Weights of a small contrastive audio-text model: text encoder layers 8, batches of 256.
Rows from block 4 of the text encoder, named by matrix and row number. Rows with one number belong to one attention dimension. Each number is 128 + 32 x the weight over its row's rms, rounded and kept within 0 to 255. All counts start at 0. After the name is the row's rms in percent of the matrix's.
# v: attention query, key and value (stacked) (text_encoder.blocks.4.attn.qkv.weight, 1152x384, the v third), inputs 96-191
# proj: attention output (text_encoder.blocks.4.attn.proj.weight, 384x384, transposed), outputs 96-191
v.27 093 [ 64  82  74 205 162  89  95  93 158 152 113  98 167 184 116 157  92 142 165 105  93 112 110 149  78  97 159  77 133 156 102 108 115 143 141  46 138 107 135 127 115 172 120 126 156 143 149 137 130 135 125  69  57 112 116  78 150 146 162 154 150 173 140 124 120 107 105  92 117 147 210 165  88 166  82 147 188 137 112 160  88 124 129 120 117 151 127 135 144 161 121  94 130 101 144 103]
proj.27 100 [130 172  65 178 114 122 146 150 131 102 143 181 169 115 128 128 107 168 148 152 148 144 127 127 153 122 155  96 169  91 158 160 148 142  69 116 190  96 114 128 122 112 113 117 109 181 125 113 118  99 108 131 162 206 177 155 196 115  97 185 127  80  74  87 117 118  70 158 177 129  96 108 238  87 146 150  79 166 115 152 146 134  94  87 145  96 113 149  98 105 177  90 143 153 107 145]
v.28 100 [112 117 152  93 145  97 102 136 127  88 170 140 101 157 175 159 159  95 165 112 194 158 148 130  89 150  66 201 151 119 187 143 151 112 158 133 240 115  99 176 130 175  99  96 141 213 174 133 141 156 220 121 203 116 139  85 120  85 153 127 156  71 131 114  90 187  42 164 115 180  87 124 180 165 124 116 169 162 104 116 122  82 158 109 106  85 110 100 150 129  95 188 153 173 147 114]
proj.28 094 [106 177  95 159 125 158 184 168  75 126 112 110 126 152 133 174 129 143 119 148 146 141 113 144 111 106 148 130 106 130  99 106 145 151 177  96  79  96 172 110 110 105 154 114  77  73 130 131 153 179  73  62 150 117 185 139 168 152  86 167 152 135 137 189 164 107 156 132 152 113 162  94 173 125 154 175 120 139 139 127 143 146 129 111 109 136 147 142 102 146 137 105 171 111 123  89]
v.29 097 [154  87 126 115 158 143 140 148 128  78 121 142 122 137 115 170 162 128 119 141 161 157 117  80  90  86 157 130 161 147 131 162 139  82  77 130 141 150  85 195  89 148 140 153 164 148 147  87 129 145 140 122  76  96 135 136 139 124 145 109  64 122 137 147 107  60 168 152 192 149 128 134 210 109 153 159 193 127 187 151 142 144  92 151 127 117  97  69 153  87 122  83 116 134 187 122]
proj.29 114 [ 49 137 158 163 135 104 149 134  86 125 135 114 117 108 100 112 132 136 114  74  76 179 100 132  78 131 137  99 109  98 111  65 106  98 173 187 169 101 170  73 139 115 136 144 173  91 138 135 118  80 126 104 129 190 191 149  86 121 132 208 125 171 129 103 135 144 184  74  68 117  97 118 108 138 106 176 149 120  96 138 186 159  92 119 145 133 123 181 106 156 191 165 140 142 133  77]
v.30 102 [ 93  83  59 150 145 149 127 108 165 119  80 155 129 136 167 144  96 161 109  91 155 106 112 149 143 136 116 127 126  79 108 108  98 100 137  91 156  49 120 115 109 122 111 117  88 128 194  89 155 185 108 116 153 132  79 134 147 214 157 183 129 119 125 131 115 130 104 119 159  69  58 139 105 144 114 117  92  95 132 140 146 112 137 118 167 151 167 120 178 154 127 128 107 132 208 169]
proj.30 103 [137 153 137 123 126 138 136  93 111 121 141  97  68  88 134 218 159 130 123 128 137  67 119 103 143 157 100 110 146 133 115 166 130 163 112 102 144 129  89 153  73 136 158 131 138 136 107 147 104 152 143 110 143 124 128  87 122 101 157 119 141  92  94 124 120 127 157 142  50 183 167 116 191 135 134 162  98 161 122 122 151 136 102 103 122 143 105 120 158 144 103 119 159 177  92 102]
v.31 094 [172  68  64 206 101 109 140 122  94 158 133 136 114 101 145 151 138 159 152  95 149 117  79 152 127 125 116 109 117 135 197 106  82 115  92 117 104 196 111  80 175 126 120 127 127 193 135 161 140 149 123 174 119 113 161 128 143 143 103 198 140  87 111 121 166 134 184 130 140 124 155 109 126 100  90  84 100 136 166 186  41 169 113 108  77 150  93 107 139 132  97 147 126 135 118 121]
proj.31 089 [ 94 205 119 101 129 116  93 150 141 116 126 149 193 157 122 110 111  87 132 213 136 107  95 128 133 144 151 111 125 123  97 180  94 176  79 108 173  94 151 157 174 135 136 127 170 115 126 119 113  82 143 110 130 110  55  66 120 108 166  97  88 139 104 127 138 133 112 159 172 124 114 166 103 155 188 100 185 165  74  92 148 130 110 145 174 101 119  83 101 132 113  29 180 149 118 162]
v.32 099 [102 120 146 141 127 109 146 104 168 102 134 106 114 104 122 180 129 151 117  74 131 184 122 154  77 105 124 136 149 162  55 149 106 128 116  97 129 125 137 113 159 118 130  83  97  87 109 172 122 171 133 171 162 163 111 150 161 107 129 156 123 149 160 154 105  83 107  79 105 159 143 147 104 189 128  68  91 148 117 171 108  99 103 154 152 194 116 178 161  99  89  87 164 104 143  89]
proj.32 095 [119 110  93 155  95  66 134 106 121 100 192 164 144 165 131  90 118 184 160 196 139 137 109 127 118 113 136 109  99  93 101  91 162 133  71 186 130 122 142 120 153 169  95 124 154 194  78  71  86  45 102  99 103 116 121 133 133 162 106 141 139 146 101 131 121 120 129 170 101 140  94 182 229 144  80 141  89 152 151  85 118 123 101 113 119 112 158 136 102 138 116  98 108 200  85 180]
v.33 087 [ 96 156 166  91 156 155 167 140 107  99 151 157 140 156 145 161 140  97  79 217 160 123 179 155 113 136  99 150 109 113 110 141 141 142 166 129 101 110  92  84  91 134 166  75 140 169  98 100 117 120  95 117 172 112 136 122 204 192 112 182 166 110 125  81 154 154  88 132  98  87 130 133 218  76 159 130 126 149 127 105 127 115 182  76 152  75 113 161 100 132 110 147  75 170  98 173]
proj.33 089 [150  70 138  99 154 106 119 110 141 127 140  93 117 113 114 135 131 117  80 135  95  84 134 117 206 138 179  72 189 180 101 163 153  98  97 187  89 132 151 146  83 153 157 144 102  93 173 114 169 171 143 125 121  76  68 189 164 148 135  78 165 128  75 158 125 145 180 133 136 136 100 139  42 127  91 102 170 135 186 128 122 165 115 155 162 104  98 125 157 142 128 142 148  59  75 101]
v.34 101 [124 131 130 116  98 148 127 128 105  93 174 103  68 144 128  88 167 122 156 143 101 157 118 132 166  97  88 203 197 147 105 126 135  77 142 152 126 120 186 143 121  84 147 134 182 161 134 120 159 121 124 140 173 182  58 119 158 117 212 160 128 136 124 179 123 135 102 162 119 142 131 104 170 149 177 143 135 156 110 132 141 112 142 172 104  63 178 117 170 137 126 151 140 154 114 174]
proj.34 094 [119  84 114 113  84  65  89  91 124  74 129 178 161 192 107 219  88  93 108 100 141 193 102 156  67 142 148 163 131 144 180 123 141  96 145 136 133 141 164 110  98 144  76 134 115 101 126 144 149 146 127 108 136  66 147 115 154 189  73 159 142  95  80  84 182 122 144 103 118  97 156 111 133  81  80 152 141 137 148 113 136 130 141 168 167 149  59 177 113 151  90 171  79 101 102 172]
v.35 099 [ 98 111 126 159 123 204  75 153 101 138 119 133 133 117 134 186 141 155  93 131 106 122 136 195 116 157 128 149 109 139 140 204 186 177 136 125  96 148 141 120 141 166 131 165  62 156 162 152 104  81 131 154 141  69 138 116 152 152  97 159 118 119  91 119 136 157 105 113 124 159  81 114 116  99  88 120 156 172 104 105 130 120 139 111  74 104 124 139 174 116 161  67 148 115 100 122]
proj.35 110 [143 161  98 149  68 135 123  95 110 100 150 104 110 194 124 119 165 137 149 152 114 147 130 147 235 145 141 114 160 134 150  64  68  79 119 130 150 101 118 112 180 132 135 114 200 125 124 119 155 178 106  86  93 111 139 120 204 155 136 144 161 129  95 139 107 115  92 188 168  94 139  93 123  78 139 139 158 123 190 162 104 107  73 176  55 120 114 104 102 110 112 119  88  90 156 159]
v.36 090 [116 107 153 104 138 125 118  80 147 121 125 116 147 152  93 158 139 159 136 161 155 112 125  82 155 152 140 146 110 154 136  94  95 143  48 153 149 135 187 102 111 120 132 150 149 103 143 151 132  78 213 193 112  85 117 176 190 199 157 121 150 152  87 133 111 124  57 119 228 181 112 179  82 110  89 157  74 103 106  93 118 135 119 157 152 153 140 151 195 179 129  94 165 109 144 129]
proj.36 095 [148 173 115 168 124 113 107 150 172 141 123 176 107 128 151 131 129 137 144 113  63  98 169 137 103 150 155 151 117 162 132 135  97 149 177 153 165 101 125 150 148 117 162 132 131 122 130 129 136 131 163 107 146  61  54  74 112 111 131 164 135 163 117 116 143  94 153 156  59 129  96  75 196  90 150  64  82 108 105 129 116 145 138 174 115  76 169 111 141 141 131 166 159 152 108 142]
v.37 091 [110 151 153 121  96 155 144 101  94 102 126 101 155 133 154  80 195 187 135 111 161  97  53 112 100 127 193 125 100 172 137 115 119  89 117  67 163 107 124 145 195  96 146  79 124  92 116 171 131 158 113  89 141 169 135 120  51 150 159 137  64 117 111 130 133 104 133 136 115 118 163 110 121  94 175 124  60 174 103 182  83 116 125 132 128 172 158 126 147 147 113 119 106  23 156 131]
proj.37 095 [126 171  85 146 151  87 108 143 189  96 127  86 112 116 134 213 137  92 145  99 153  95  97  72 109 141  94  93 129 106  47 138 149 123  99 109 100 184 124 124  82 112 129 136 132 149 101 123  89  88 159 198 108 149  77 102 101  56 171 132  81 166 106 110 137  89 131 138 101 136 106 183 158 119  82 117 178 148 171 140 135 139 127 109 204 139 135 130 156 133 114  92 158 153  82  71]
v.38 101 [138 112  91 104 122  92 118 149 150  91 125 188  95 133 159 128 101 110 165  62  94 106 165 175 144 118 103 127 113 140 160 114 136 135 129 165 158 109 149 134  73 133  63 147 120 134 172 177 121  69 125 173 173  87 114 161  97 127  78 155 124  95 102  81  85 203 101 110 119  91 112  85 195  86 138  77 120 136 113 118 137 101 111 130  75  97  82 123 100 146 119 139 106 122 101 154]
proj.38 105 [154 126  77 130 150 125 108  91 107 167 116 106 193 123 125 122  86 100 153 146 188 148 149  91  83 161 146 147 145 130 155 128 111 110 147  93 174  90 155 112  97 113 158  87  87 161 132 133 162 138 157 111 112 158 137 135 172  78  92 133 171 140 156  99 142 108 137 157 159 158 125  88 138 181 113  49 162 106 118 123  90 168  88 153 166  90  93  93 135 127  94  76 153 143 139 105]
v.39 096 [ 97 195 164 123 139 183 129 110 105 115 112  85  75  93 159  86 115  88  97 101 133 142 186 135 149 129 156 158 186 159  88 125 101 116 131  62 114 135 135  56 136  82 173 126 121 207  89 170 127  83 124  99 159 169 113 127 152 102 133 126 178 154 150 167 169 168 124  77 118  69 128 175 103 163 146 103 137 177 114 108 104 113 159 157 129 110 112  94  89 143 164 168  94 159  61 138]
proj.39 104 [119 121 132 139 179 107 149 156 155 135 114 158 192 150 136 229 117 147 137 136 117 186 112 165 140  96  92 126 119 107 123 131 163 189 109 128  67 168 103 186 132 155 143 107 101 162 143 163 168 164 162 204 146 107  94  59 202 148 154 164  58 121  59 117 110 110 144 147 196 219 118 116 105 106 165 154 151  47 108 150 139  79  73  91 146 153  90 151 113 132 127  83  72  98 102 154]
v.40 100 [157 153 173 139  73 136 185 145  74 171 133 224 112 121 113 138 158 113  73 113 114  91 184 108 109  97  82 178 142 119 183 109 137 117 163 127  58  98 105 121  75 125 108 145  72 131 114 118  83 127  81 125 121  87 153  81 102  75 112  77 130 142 121 104 148 141 129  96  83 146 129  92 131 144 118 120  96 154 164 117 149  68 157 140 149 186 159 115 155 165 135 142  83 139 145 117]
proj.40 104 [120 131 106 125 143 120 136 149 192 155 150  98  76 135 107  98 117  97  90 135 126 126 150 136 207 165 110 127 114 125 117 119 135  94  93 146 113 102 150 142 132 138  83 120 120 125 145 108 121 159 135 113 138 100 183 153  78 182 156 113 169 162 231 111  85 125 153 150 143 150 102 147  89 133  92 156 142  96 180 136 112 134 169 141 173  99 113 156 137 146 165 110 139  56 140 146]
v.41 095 [129 107 168  86 140 205 127 158 133 135 122 145 110 125 184 119 127 177 154 102 120 163  90 114 129 109  85 162 140 122 180 132 168 120 106 156 172  93 124  95  95 108 198 102 113 160 144 130 139 140 126 118 109  97 145 175 125  94 156  95 108 159 104 158 134 112  69 124 134 155 201 155 126  96  75 127 187 196 158 105 137 101 100 146 149 158 173 161 108 108 149 120 137 158 119 150]
proj.41 098 [ 95  72 133 117  68 127 111 170  99 144 107  88 151 112 101 126 127 152 160 180  51  93 156 121 133 130 107 104 191  75  66  53 166 103 213 200 117 150 157  70  67 110  49 116 105  81 120  95 124  83 154 118 140 104  99  93  87 142  88 145 167 112 156 110 185 111 194 132 108 113 135 112 116 132  87  88  96 131 106 166 120 150 127 103 164 124 111 174 143 119 144 129 125 163 144 150]
v.42 102 [191 140 160 116 125 131 104 128 115 107 175 154 105 119 182 101  72 148 201 154 173 115 129 144 166 109 124 139  68 145 164 137  93 125 102 157 164 120 105 136 103 134 137 122 182 153 186  78 116  84 197 115  91  88 110 160 161 133 120 149 131 126 112  80 117 120  60 167  92 169 105 107 144  82 163 177  94 124 133 143 122  94  96 104 127  68  62 108 112  67 128 115 110  99  67 170]
proj.42 097 [ 98  31 127 118 131 124 148  78 152 152 100 116  74 177 131 136 131 155 128 115 139 143 145 153  86 150 135 133 130 164 115  75  98 106 186 179 182 145 128 143 204 121 146 109 128 155 117 103 159 101 145 120 157 106  87 115 188 134  90 138 123 176 161  99  71 109 158 130 150 139 134 128  84  82  69 111 150 107 163 192  93 143 114 170 161 164 112 129 136 120 107 187 137 123 133 143]
v.43 108 [136 135 120 133  94 107 141 149 116 101  86 140 104 114  96 154 179 161 142 194 109 185  71 151 119  63 113 174 128  97 116 135 142 145 161 121  96 116 159 162 101 137 152 111  98 141 135 112 143  90 109 129 100 146 158 105 135 184 121 133  95 170 147 167 104 119  81 139 153 137  42 189 192  66 142 136 111 132  90 182 105 110  89 168 172 151  98 156 193 149  86  61 111  66 137 184]
proj.43 108 [101  95 150 141 131 164 115  73 128  97 104 132 131 136 141 136 157 101 123  91 131 145 150 130 188 169 142 124 145  90  90  68  82  38 151 189 160 110  96 174 127 112  78  67 137 103 107  94  61 146  99 138 127 154 124 167  77 191 170 220 138 159 127 124  99 137 153  99  65  84  91 121 160 110 109 116 104 143 171 108 143 108  87 103  92 144 123 135  84  87  92 156 200 206 132 150]
v.44 101 [136 155 118 151 138 171 119 145 138  96  69 106 170  65 106 126  72 165  86 149 144 153 115  91 157 188 134 149 179 157 119 133 123 153 123  94 107 153 130  57  91 147 128 157  77  94  97 118 107 173 124 148  91  57 114  93 125 125 146 123 115 176 201 105 138 105 142  94 112 109 103 119 106 126 130 145 152 142 255  91  76 143 173 107 152 182 183 106 141 124 115 160 109 157 125  85]
proj.44 102 [ 73 108 163 144 160 167 105  73 115  94 139 106 159 129 108 153 117  94 121 159 103  96 155 140 135 150  83  72 131  67 112 136 138  96 152 113 122  90  71 127 126 144 125 112 115 128 150 122 164  97 103 134 141 186  81 154 126 133 116 102 116  89 102 107 129 124 158 116  67  94 146 121 104 125 143  98 154 147 100 184 184 110  94 112 146 114 144 143  73 124 142 105 143 113 160 107]
v.45 100 [120 112 111 104 163 122 164 161 174 127 186 152 125  90 129 145  94  97 143  81 162 119 137 166 145  92  65 138  73  87 100 109  71 165 100 196 135 109 157 111 150 120  89  49 135 101 115 135 149 118 131 116 102 120 116 171 111 134 147 112 144  88 108 143 115 120 179 143  78 107 142 142 179  66 128 118 104 154 157 137 187 143 106 126 128 105  80 158 110 103 155 177  92  74  92 125]
proj.45 103 [137  72 130 162 145 107 151 142  75 131 116 129 196 169 123 123 132 177 151 148 150  80 144  65  62 172 158 123 106 154 180 147 139  66 136 125 149 146 104 191 169 132 166 108  46 171 129 137 116  90  94 166  83 115 166  89 168 143 123 128 117 163  48 116 120 166  83 171 133  79 160 109  86 177  76 121 195 152 142 144 100 109 185 125 100 148 137 142 104 133  41 219  96 166 159 116]
v.46 083 [ 74 159  89 154  84  84 121 151 141  68 169 132 141 165 124  66 122 154 155 118 111  80 108  97 122 126 167  82 118 105 142 101 105 178 117 158 160 141 146 170 124 128 123 127 182 175 108 124 184 134  72 131  70 124 134 141 145 155 131 178 123 106 124  92 132 120 162  80 106 156 157 150 140 131 112 123 109  72 142 111 157 156 132 161 137 166 159 114 123  77 143  99 103  81 130 109]
proj.46 092 [211 136 119 116 176 153 130 108  52 128 151 116 123 143 108 102 126 113 134 111 150  45 146 148  44 163 140 159 139  85 146 134  96 128 117 127 134  97 124 116 148 131 124 126 191  80 132 155 175 137 136 168  97 124 121  93  96 122 135 101 185 143 137 133 198 134 150 128 119 114 112 134  85 178 112 133 172 179 120 123  75 157 181 156  80 123 118  97 152 155  74 161 103 174 166 134]
v.47 101 [153 126 154  32 103 104 141  67 118 112 135 131 167  87 107 124 227 137 133 146 123 151 103 120 123 131 127 184 139  92 138 186 153 120  84 143 110 128 131 152 141 160 121 138 122 140 134 160  91 119 171  62 128 157 159 154 127 131 147 172  74  99 144  92 157 150  97 139 125 150  65 125 180 161 148 123 152 121 111 158 126 145 115 167 136 123 157 153 164 177 100 146  86 123 124 134]
proj.47 098 [ 72 141  87 193 144 138 143 105 111 153 124 103  91 116 180 150 165 126 118  88 188 144 129 197 101 120 153 146  60 126 135 117 161 165 147 114 141  79 121 170 169 129 172  95  87  50 151 139 101 137 117 100 118 158 162 161  72 118  87 119 125 173 121 115 154  99 137  76 119 112  76 133 136 102 146 172 129 140 114  91 141 108 112 101 177 132  84  95  85 120 115 167 158 133 180 115]
v.48 106 [107 113 112 115 180 142  97 134 150 116 117  91 160 144 118 169 106 137 143 115 121 194 139 101 146  78  97 101 141 142 153 143 193 152 123 107 123 109 134 163 142 140 110 133 140 125  92 114 111 122 131 131 165  70 107 107 143  81 177  93 201 175 168 148  45 142 154 111 166 123 114 107 108 161 114 205 171 134 143 136 150 134 158 148 154 110 160 127 133 150  57 111 155  93 115 165]
proj.48 096 [118 116 102 177  87 209 143 193 130 132 121 152 114 117 131 160 108 140 102 128 121 135 158  84  97 145 109 121 181 142 133 138 128 156 200 202 143 148 140 104 144 131  71 127 103  90 166 145 109 138 110 124 124 119 139 112  88 119  82 121 166  97 131 145 121 119 134 136  91 124 138 132  71 125 129 143  90 127 177  67 138 130 115 129 136 113 127 159 129 161 177 198 163 112 115 155]
v.49 108 [185 136 176  98  51 136 158 111 137 141 146  94  62 112 146 153 163 128 156  97  91 176 112  98 178  89 148 127 157 100 137 146 144 113  64 139 174 152 154 167 117  83 136 108 138 254  91 135 122 129  98 100 115 167 105  86 134 183 164 123 106 100 172 149 134 160  51 157 140 115 157 130 127 127 207 115 119 146 154 107 133 162 158 126 106  74  94 124 141 111 128 135 151 176 121 119]
proj.49 112 [111 117  88 119  95 100 109 113  82 185 112  77 188 131 118  94 101 158 151 114 104 149  99 110  62 130 113 179 168 141 141  92 108 166 134 119 113 184 125 136 163 125  80  77 184  64 165 133 101  98 104 143  66 128 138 123  93  93  98 176 139 146 155  97 136  58 161  70 176 138 107 160 158 127 123 165 101 145 147 112  84 132 130 116 128 127 156  81 120 123 115 114 139  68 124 153]
v.50 095 [138 114 106 113 163  86 113 167 108 185 141 130 105 123 127 106  93 137  92  90 221 134 102 142 125 112 185 176 125 114 125  72 121 131 109 218 174 182 166 138 155 154 121 104 161 142 166  84 162 122 128 143 126 100 138 153 137 130 142 162  43  57  76 117 153  80 174 109 120 152  96  97 122  98 137 160 103  65 123 173 108 116  73 117 157 140  99 107 155 118 131 115  58  64 160 147]
proj.50 090 [116 156 144 134 147 141 153 144  95  54  97 160 151 139 118 148 101 112 153 135 199 120 148 117 123 104 156  82  87 154  76 139 112 108 142 121 147 138 124 151 101 129 107 149  70 132 121 164  78 108 138 113 120 112 147 146 132 157 132 132 138 163 134 100 109 218 118 134 134 141 141 160  70 147 110 140 158 159 125  99 122 140 151 114  94 138  98 112  96  98 117  83 141  82 130 159]
v.51 103 [131 141 178 143  79 149 158 155 109 102 125  82 137 104 105 114 167 117 138 115  76 157 140 157 147 122 112 119 137 168 145 152 104 117 146 128 148 169  79 133 128 149 189 115 115 105 102 141 198 144 192 150 155 152 173 146 132  83 130 129 139 126 157  62 111 118 126 142 138 125 134  63 146 177  93 134  70 115 135 114 167  63  86  82 131  92 204 168 135 105 125 127 111 153  61 128]
proj.51 105 [150  71 142  94 105 110 121 154 147 188 116 140 129 112 132 150  99 143 126 101 150 134  72 124 127  97 119 177 117 163 155 103 211 158 125 122  56 116 198  79 121 141 115 116 106 152 134 135  62 111 114 116 124  83 155 140 112 148 116 154 130 110 206 196 140 157 135 138 137 173 154 134  95  84 110 115 146 107 140  96 121 174 139 159 173 155 150 163 147 128 147 154 172 140 150 142]
v.52 091 [117 151  79 127 115  87 113 161 153 138 137 146 176 119 135  69 130 145 137 114 158 129 183 144 109 132 116 167 129 153 118 123 121 101 125 201 147 166 179  92  63  96 115 127 142 112 134 142 176 111 173 111 106 133 103 114 116  82 159 169 131 115 121 155 112  75 123  72 110 108 184 160 151  46 165 102 157 106 108 117 158 144  95 139 104  65  79  90 132 107 151 188 111 173 118  88]
proj.52 086 [178 151 128  87 196 147 172 114  65 149 156 137 120 194 127 117 151 144 131 101 150  95  93 138  40  64 159 146  91 125 119 140 127 169  95  92  97 115 111 183  52 132 157 138  76  90  87 116 134 127 134 124 133 155 162 160 148 127  90  99  87  98 124 129 140 171 116 154 145 140 156 110 144 127 133 110 158 106 147 156 129 137 182 142  98 191 115  72 123 155 111 132 139 118 133 103]
v.53 101 [119  90 153 115 121 150 116 172  73  88 150 155 118 117 127  76  92 111  77 152 157 187 175 109 158 193 103  98  89 162 127  84  94 171 167 129  68 163 110 135 200 165 100 154 116 106 115 106  84 118 149 124 115 129 141 122  64 118  47 135 107 133 161  91 147 140 139 128 132 106  45  79 178 152  81 148  58 100  75 118  96 142 177 150  93 126 135  95 163 113 158 157  97 128  87  62]
proj.53 096 [163 143 120 146  75  95 145  75 174 195 111 124 128 164 136 129 143  87 115 125  83  91 152 169 191 109 134 129 116 107 155 119 156 113  48  99  70 121 130  90 158 147 154 102 147 205 115 155 151  82  81 159 130 134  85 132 125 155 144 127 152 126 195 130 121 108 155 106 123  82 165 158 149 107 123 162 123 147 104  95 155  90 168  80 117 130  81 121 129 151 105 146 127 153 159 145]
v.54 102 [ 95 143  87 135 106 130 168  89  98 156 127 126 137 192 151  92 119 107 140 139 123 113  75 112 141 120 161  48  88  85  78  92  70 188 123  92 118 127 146  52 150 114  62 145 151  82 156  94 129 118 142  93 169 131  87 147 114 165 129 131 148 188 145 155 164  83 137 130 148 168 196 135  89 120 131 133 107 136 111 155 124 139 127 132 156 174 147 173 111 109 128  45 124 119 179 124]
proj.54 104 [153  90 150 119 134 109 144 116 139 150 116 140 119  40 122 149 135 149 137 106 143  76 188  95 136 187 148 149 173 155  61 141 138 135  83 111 139 212  49 177 127 150 131 125  84 164 105 162 144 144 135 128 101 175 103 144 154  75 182  85  96 173 155 124 127 100  85 154  46 144  66 115 191 155 127 121  98 119 139 104 123  94 116 113  88 134 106  84 128 128  89 101 185 140 121 133]
v.55 098 [152 186 140 129 115 173 129  85 154  71 150  43 113 156 137 195 171 115 132 156 145 154 100 124 119  98 167 138 141 103 101 162 150 155 151  86 113 132 133 129 148 121 160 162 147 172  83 131 139 146  84 115 103 166 143 115 143  80 101 134 180 173 213 124 146 112 159 140 102  87 176 140  70  96 112 156 132 207  76 143 109 164 142 134 144 121 112 118 120  62 115 103 135 182  95 113]
proj.55 098 [101 135 141  84 180 115 126 136 129 104 116 180 117 134 136  77 136  89  99 124 124 175 184  77 169 111 129 120 143 165  85  73 136 138 133 146 126 133 173 179 120 129  88 112 121  59 187 137 131 130 120 139 138 151 124  73 126 136 112  83 168 147  83 185  79  68  99  72 160 140  57 119  79 135 170 170 148  79 172 160 113  66  76 169 120 142 169 156 163 150 142 172 136  17 167 152]
v.56 102 [113 124 118 121 165 116 171 132 106  80 116 123 152  98 200 127  93 153 161  91 141 124  88  78 155  99  99 144 179 144 135 133 155 102  80 134 149 116  89 192 103 133 125 126 131 156 204  71 116 108 142  87 145 144 147 133 149 167 191  82  76 111 113 159 151 105 168 134 192 149 115 144 101 104 135 161 109 137 138 110 147 110 110 132 171 161 151 135 129 128 121 130  81  82 161 149]
proj.56 101 [104  88  96 171 144 123  86 145 104 143 160 152  90 115 122 132 107 150 116 133  48 133 108  75  83 131  89  70 142  74 105 123 137 111 179 137 133 141 145  95 114 106 107 127 129 136 102 147 127 116 119  74 124 163 109 109 103  95 107 154 170 125  93 142 153 130 166  84 128  86  85 126 127 165  63  56 179 162  87 131 147 129 139 161 105  30  98 142 120  90 132 118 144 216 125  70]
v.57 104 [121 101 185  77 144  53 132  96  91 137  61  83 141 173  69 166 133 116 147  74 105  99 143 133  82 139 147 104  83 170 100 128 107 135 146  92  74 124 147 127 176 106 123  56 140 125 111 125  69 100 137 108 117 154 120 195 112 158 178 119 155 166 114 153 133 103 182 136  56 144  67 117 113  68 127 149  39 126  82 162 164 179 111 167 169 122 168 164 187 130  98 107  89 113 135 139]
proj.57 106 [130 142 128 144 128 182 118 107 176  99 106 138 129 104 156  99 149 159 132 165 126 123 136 161 183  72 175 163 176 128 139 110 139 138 123  88 153 100 149 137  98 117 178 128 154 134 102  88 130 139 134 104 166 111  98 140 152 153 127 203 101  97  56 140  41 129  90 123 144 188 165 119 164 154 149 152 174  91 153 105  94  84 108 129 130  59 105 145 136 145 138 180 128 205 108 141]
v.58 103 [ 79 166 114  85  93  93 160 138 149 152 141 138 164 111 128 141 126 144 152 105 147 153 161 153 140 159 117 113 164  97 148 149 165 154  84 149 159 114 175  84 117 148  64 119 147 152 130 105 140  98  78 140 160 161 120  54 166 165 168 155 180 149 117 136 181 203 128 125 121  73 120 174 162 144 146  82 125 178 151 138  77 148  96  89 167 125 120 158 146 108 104 101 184 144 106 132]
proj.58 110 [116 111 135 121 150 127 136  71 141  85 160 159 167 140 123 154 178 149 116 122 109 123 131 221 148 119 107 108 161 108 135 127 139  64 109 102 147 168 141 147 130 124 152 126 162 191 111 152 144 124 134 167 106 132 132 102 174 145 126 128  89  96 100 176 106  51  61 153 109 187 115 134 111 102 142 159 133 144  95 126 161  97 135 126 173 133 136 116  83 106  95  94  88 181  80 124]
v.59 106 [130 138 148 197 114  96  87 144 164  97  95 118 160  99 194 138 141  94 116  99 158 128 126 138 154 151 117 141 173  87 135  92 129 135 127 124 115 120 113 119  72 100 120 149 128 114 134 139 152  86 120 126 183  62  95 110 174 132  95 138 111 211 122  98 134 144 137 140  90 118 136 156 146 135 101 116 118 107 139 161 165 198  40  93 163 174 148 136  73  73 168 140  97  80 143 122]
proj.59 109 [157 122  58 149 130 139 108 111 122 125 151 105 133  83 139 174 106 118 119 161 155  70 143 109 137 120 127  29  86  83  87 174 123 114 168  96 125  94 123 140 148 134 106  95 100 128 103 108 155 123 114 132 163 160 130 135 108 165 193 109 109  68 106 173 110 123 176  85 121 172 140 152 112  79 138 157 125 132 129  97 144 101 118 115 126 112 100 124 170 149 120 154 147 152 114 126]
v.60 100 [143 117 120  97 107 134 125 116  79 132 158 169 113 101 121 106 133 112 136 131 149  65 153 158 123  92  50 161  53  95 188 105 142 134 212 125 151 104 149 169 125  84 117 190 144 145  98 132 127  94  93 161 120 156 120  89 173 170 112 138 138 130  89 110 132 129 117 153 126  84  97 131 171  80 131 126 136 107 157 134 158 122 147  92 100 167  83 159 160 124 136 177 150 190  13  90]
proj.60 096 [120 133 210 117 145 156 116 137 133  96 130 123 151 132 118 109 134 169  73 190 124 249 116  87 128 131 124 120 106 177 136 131 104 149 121 137 123 113 168 144  66 148 145 117 156 141  79 117 134 174 118 120 158  91 132 150 171 126 156 119  92  70 117 168 162 197 186 144 145  76 111  70  25 121 151 137 173 116 109 153  98 143 171 138 140 105 136 114  53 131 130 116  61  59 115 163]
v.61 101 [155  90  90 134 224 131 158 156 130 154 160 144 130 117 104 117 124 100 118 143 127  92 164 141 102  95 116 108 109  80 160 142 101 128 129 124 184 142 146 112 129 173 149 107 135 145 146 103 156 125 115 119 121 162 164 111 104  92 113 104 120 116 115 111  87  48 144 142 175 110 110 158 126  62 110 178 185 114 107 122 147 133 209 202 108 110 149 109 106 181 110  88 152 128 145 171]
proj.61 102 [133 153 157 169 102 133 146 154 126  92 130 160  68 121 114  76 130  91 148  75 103 151 104  56 144 166 142 109 148 182 129 147 106 167 178 170  80 164 132 117 105  93 126 155 118 102 115 172 124 166 125  92 143  76 167 134 162 180 144 111 156 144 138 128  96 195 154  85  69  97 160 109  55 140 125 134 125 159 111 127  92 159 175 101  89 165  57 120 138  89 113 148 101 125 140  54]
v.62 094 [ 94 138  69 150 180 126  94 119  94  87  99  83 161 171 158  74  72 104 150  40 186 170 160 143 174 109 126 104 109 135 126 111  95 131  89 137 135  72  85 115 123 158 129 119 118 134 122 114 172 143 131 105 139 108 103 129 176 137 131  93 212 107 118 110 122 130 115 119 136 156 154 130 119  52 152 134  74 166 121 126 151 143 133 121 186 116 106 167  95 105 141  97 119  80 149  66]
proj.62 092 [145 118 159 118 119 134 140 137 129 133 131 147 155 216 124 180 100 144 142 175  97  83  97 154 113 137 130 126 126 154 120  93 171 170 190 129 130 146 116 170  88 132 152 120 128 160 115 102 121 142 153  89 165 127  49  82 139 119 133 145 122 102 148 138 112 131 145 206 126  98 138  97  72 130  86  80 150  96 123 116  94 166 108 190 166 129 124 211  99 175 111 123 123 111 103 118]